python train.py --encoder_activation="relu" --text_encoder_parallel_block=false --residual_init="zero_last" --eps=1e-08 --warmup_steps=2020
Rows from block 2 of the image encoder of a small contrastive image-text model, named by matrix and row number. Rows with one number belong to one channel. Each number is 128 + 24 x the weight over its row's rms, rounded and kept within 0 to 255. All counts start at 0. Numbers have three digits each.
Before each channel's rows are labels from the 100 images, of 14848, where the channel reaches its highest value: "lies over" is the class under the peak. Only what is clearly more common there than usual is listed. The data: drawn human figures in many poses.
# convs0: expand 5x5 conv (encoder.blocks.2.convs.0.weight, 48x16x5x5, each kernel summed), inputs 0-15
# convs1: project pointwise conv (encoder.blocks.2.convs.1.weight, 16x48x1x1, transposed), outputs 0-15

lies over: torso; leg
convs0.45:112153162165140140083105134166129114118116096122
convs1.45:112119151147121148147074112116096123105120173116

lies over: leg
convs0.21:110093090153071101148124134130118122112148117144
convs1.21:124132121087151133097155127119165124163103119170

lies over: leg; torso
convs0.7:116148128139089129129099134168166123155128151086
convs1.7:084114106147114163133106122118135172112158155112

lies over: leg; torso
convs0.9:117179129121111166145170155138140125145118165131
convs1.9:089135125122107106163140124114089131107100177131

lies over: torso
convs0.47:139119151120131091172097162079142115132137125135
convs1.47:163133161103174113121132156133168130117158116113

lies over: leg
convs0.11:087101096098135089148103132120147144090123127141
convs1.11:101085100083132163122113111126110107155125152129